A small image flow-matching model, trained from scratch: 1.89M parameters, 8.7 epochs.
Rows from block 7 of a small image flow-matching model, named by matrix and row number. Rows with one number belong to one channel. Each number is 128 + 24 x the weight over its row's rms, rounded and kept within 0 to 255. All counts start at 0. Numbers have three digits each.
After each channel's rows are labels from the 100 images, of 14976 (inputs lightly noised), where the channel reaches its highest value: "responds to" is what is common among them; "peak at" is the part of the image that holds the peak. Only what is clearly more common there than usual is listed. The data: fractals drawn by 1,000 iterated function systems, in grey.
# convs0: first 3x3 conv (model.mid.2.convs.0.weight, 96x96x3x3, each kernel summed), inputs 0-95
# convs1: second 3x3 conv (model.mid.2.convs.1.weight, 96x96x3x3, transposed, each kernel summed), outputs 0-95

convs0.49:116145121137117106131166148134143130138133097123148134090112106103105080163137144123135168150190160153147132128120141128146124114097121110088076135118144094134109084095058074124082128125123131138142156147129143138136124146140142150158153103157167123137142153147143168152132095123111099113
convs1.49:114148119142147132104120126146155124117132120129104147134130170128130129090097116123123086118099116127142083098146092140108142140138125147133113135156197144105162136119131139169127122188104163091122118089156105108082095145103137146124078135107072142140132107096100133149160134163095149145
responds to: dark on light
peak at: centre

convs0.47:134120154118090114148105142167104141138080133125121156109101128131107094108136122129093133173112166125106142108159136062131145100129097138100136157129135116157152115125093088129102121110090153102169207191136130132104153112129108129141114126152143136132121146163128132132156116142104116157
convs1.47:081169085119136114123168146160155185130145120091143149135105153116124108084104116157142112113129126139138122086123072108139123118122148120127123116144162109102131108095124110143117089143107109112059133114147105157081111172130143162143123143127084151150105130106133138127131114126092094139
responds to: sparse
peak at: top centre

convs0.78:155131142111173159103133152126159141092110094110136110144120121140148150099095112118124120077122086085092148119101117167142112125139128107132125149102131146109131146135141157092164120106086165107131129125110133137137127172153153164163113145146139104151095099084148097116128173185144156148
convs1.78:086094147160081095110085109116062115139132113160104094123151143143109119127158124181157105154120136144129125124161131124121131114131119125123146110122173119135139140142147118094114163146163098162142108112141139108142127101081104049103104118139153123095123122127124103131144119134125166094
responds to: two maps; sparse
peak at: top left

convs0.10:140125094151148127060099133136124106135165152155127167130131109118138117159118141169180116114145125143133113105124113170114193134145105126114124150173144162097134109113108097127118134187142147080150121136138094121097136129130122117138105174121092146126115139132101123182115128173112125129
convs1.10:152126163115107115137164151114123126170145136154129137090114115114101087172133129124108135195132167158140130158150136106134082139130119125128117130094115080145115140164125102128152105127110157090155154101088177132143169150177152120103133138137153153128146188149129146128122103125118113141
responds to: dark on light
peak at: top centre

convs0.8:140112084134161147104110145137103127118160160137147167139087125168163128127129119162131105140119132127145152125173130113128165122158164118102154137188130155101147152121128123114099120150124144081110117169139112097057151123110121115117118156146103156152086122142146132155132129141071136161
convs1.8:161131127076127108187149160119195109153144139141116116107136120153117108148128114117116141151137143170147128177135157142131111150133102136108116134122107118154087115148142098124105124119123121127138145087099165120170146164165206161147124113109159168161146124139122126146138101140108119117
responds to: dark on light
peak at: middle left

convs0.70:105110077137177148073070095060105092153135129138110140141145115112168156110131101066101133171132127132152118150114130099120112136121140135129140140141089096150121153125109124131128171091109152142133127107094132120141156097126135107105113086117119100114168156134115139118112118111123132123
convs1.70:126115084117139100095091128125163103128133153134129131109151133142118097101120134149157099116164092164142123102163119152134130147163121118110127121185166127141116090163153127116136148189147131138134108111166116107100123139127154126186105159126097171183120096140135108159129102146110119099
responds to: sparse
peak at: bottom centre

convs0.29:117150155159105120171134144146143117114101065092164112093134129073101089139140113163124169110148147163133159123123120119127118124112131053090105112122144128132119098127102116074112101133115108091118133159097138154132122124155135145137171121153164091129152112117159135115133128133138117104
convs1.29:101125118107105121125096119134126121141169141151107122137141162143114126091115111129127086117088135163144099142142109114119138163175116144130109141130173141149155137125160139153092142137129149121139143101149115080118098184089115127103096092094099155153123105111112123188167129157083168123
responds to: dark on light
peak at: centre

convs0.82:131190117119161115119123132100149109099086130107109081108108149165100095112116109145103143123095141093101123158127121125118095109165128155135141108167180151117128136138133142129154185168137129153137154143125115166112144149105173141104108132113130124109108122129127078113186141165148126128
convs1.82:095066095106139145112060117119066110145149133169146132150137103124158143127142124140144149132127115155144126138135135123161177171138120119111152169126112166128174143154130107128089116107125142146116103123147124093154134132123114089151150131137138130144136093123139157157083139092088162124
responds to: sparse
peak at: centre

convs0.53:087123149160108092137104117087124093128100103119136105092142118130102098134147099135091110140110164131112141155109133111092123118111138121161142123127121118172136105135116134105106196121189129182176114107077104138138133106147136079111147129110146132109137113148144126126133099127160146082
convs1.53:105118086073172153099108106128190127119141136144151167150140146128139169128111129124151125101112114170148128109122109151123154153141116103117140137115130168086131128096147123130100122138100147124103098076155121119115112140105181166165124155115088160141120139103146136164105132120083150127
responds to: sparse
peak at: centre; middle right

convs0.7:150132119158168179127115145124125134110109154143155137138125148144169145117104128129120110109124085100131166116129112122143157134145167113128167164136167129131157170153165144091166123133124166106147141156117126112109120127122113145155141134157103144148070088099156125128162171170123149182
convs1.7:140134150110093086179137141114174082150122138133114099115149122155112113151154137160132152127135143127099150158136150146104094132123110117122120108138127124154075108122125109082113163138165097162143124090104158122173157118157187133114110116115173108111138139153137104114140105148160126084
responds to: sparse
peak at: bottom right

convs0.63:159134119109134142126122161128101124134148161169129159123107121129142119163136159165167159162167170157147137123158133124140140117123139137105111149139114131141140109096095096146097127163106164114162166142157134105114136174142123149141116136163145186153121162166139142175123114146067108150
convs1.63:084109070102135116114110105139130096143119125131124175130068126107096102099131098173174158126116105149107125145090165144182097100118105141155105146091157126142121157110152155154134126143108138126141131119105110142115140168153163112147155162110117098138148136158120112108135099107116125104
responds to: dense
peak at: centre; top centre

convs0.33:165160116131135136171122137163133099126161095124145133159150133093137104121129138122149093124169130159173128080111105149111134135137139142138121153117140124127117087140119119142132086178125181112126131095157140127144157095168092152125134125100075147160156153145128156132130143193123106153
convs1.33:160115156118114142163146136191134171125127157119139152090083095101119095137124143102097147144140143121113138150127121117156125142122157145150139143079086117122147114130103102158145089126112156070119159188123151132114153137179115168145144157149108110122142139158115149143132123138130090147
responds to: dark on light
peak at: centre

convs0.37:111117112116158141132120134137134154085123109111147129140100148140151134092083114119102115095114076103104170124132087137166123135156152114120169142119138159090159185131140167107145103127093153108120131144128125118108132128136165148173115135140102135152076100100175115121143171155110129161
convs1.37:132112165160097098139103112073090083144119118137116088130156129151118137156155130159137145129133137110102144128143146141080118124135128108139129109134146119145093133135131127076130179139180097177173113114115140126161136081125126095093114113129175120106135129145142100122133122139155174089
responds to: dense
peak at: top right

convs0.38:102151086112156132097105141130134146118131154140122158129138105154138108070080106157152102123128155152122124114094084123128093114134114119108115145163117171112152127078137122134101103137111156115142082122117103069093125156101107123150088166147083132129100114137121106161121135171127115131
convs1.38:151125209133088118197145144125122136101113175164120108099140144144109120158145169122145155159122138077124135156133164137103098100140106134102102093100121099161105132143109135115118143113134106122160135119121151117159162115148128123096108123171148100142152154156119118113151119143148124102
responds to: dense
peak at: top right

convs0.81:160114124093154138118136156141143154100115090114134118142126114179138150105079094115103114112107125084108149130074120138146118125157123102145144142123065161142134159122147151096140107110086152098130118113117114109135126151148130145100072132147157108146132104100146080123116162171121168128
convs1.81:104104151116095092108120144125121122117127123143102095115153150152098117120144140170187080155129130151153110120163144129120119127137106135120136113126166102133120152123188153110131150154148092141131117101146169118128135159090174083128092125155130188142114158131111093157149113142099151101
responds to: sparse; two maps
peak at: top centre

convs0.68:132104148103165143103122116123106117124123122116098126136178121142137154106119134064096073141147099100128110095126134132133126160162117160119143145091164129137103154151162143142170119151109108120159144110093115101115127091124124131136108078089098106076119154117090106109144150124157168142
convs1.68:126050155106098129118101167152131093143143165125142117124110117078122127146150129152166133106150107139134132119114119121137175183107150123190171138133129144116164138116128093118140122147150144132104133142134101136140120152137165157174145161131118121109170132127141137186106139120104147100
responds to: sparse; two maps
peak at: bottom right

convs0.56:104101126148130120131076185121075077162149156159122082095174123103096064141143140130137183147112107125136129115137138142133120117135117128127121078139145109121084133142126106144126107094106132134110106070112136146126139145144104113102118113127118110102131134141132101158133091158108118106
convs1.56:115152110119140134114105070108089100117106133127134137159148129131154152101115109126102138119103140110087121126111123146141133126125135126136141149158142182117132138135134122127134132136137152139135118121125106108125114049104089070094135133080127067057127127117131138078114148125181144147
responds to: dark on light
peak at: middle right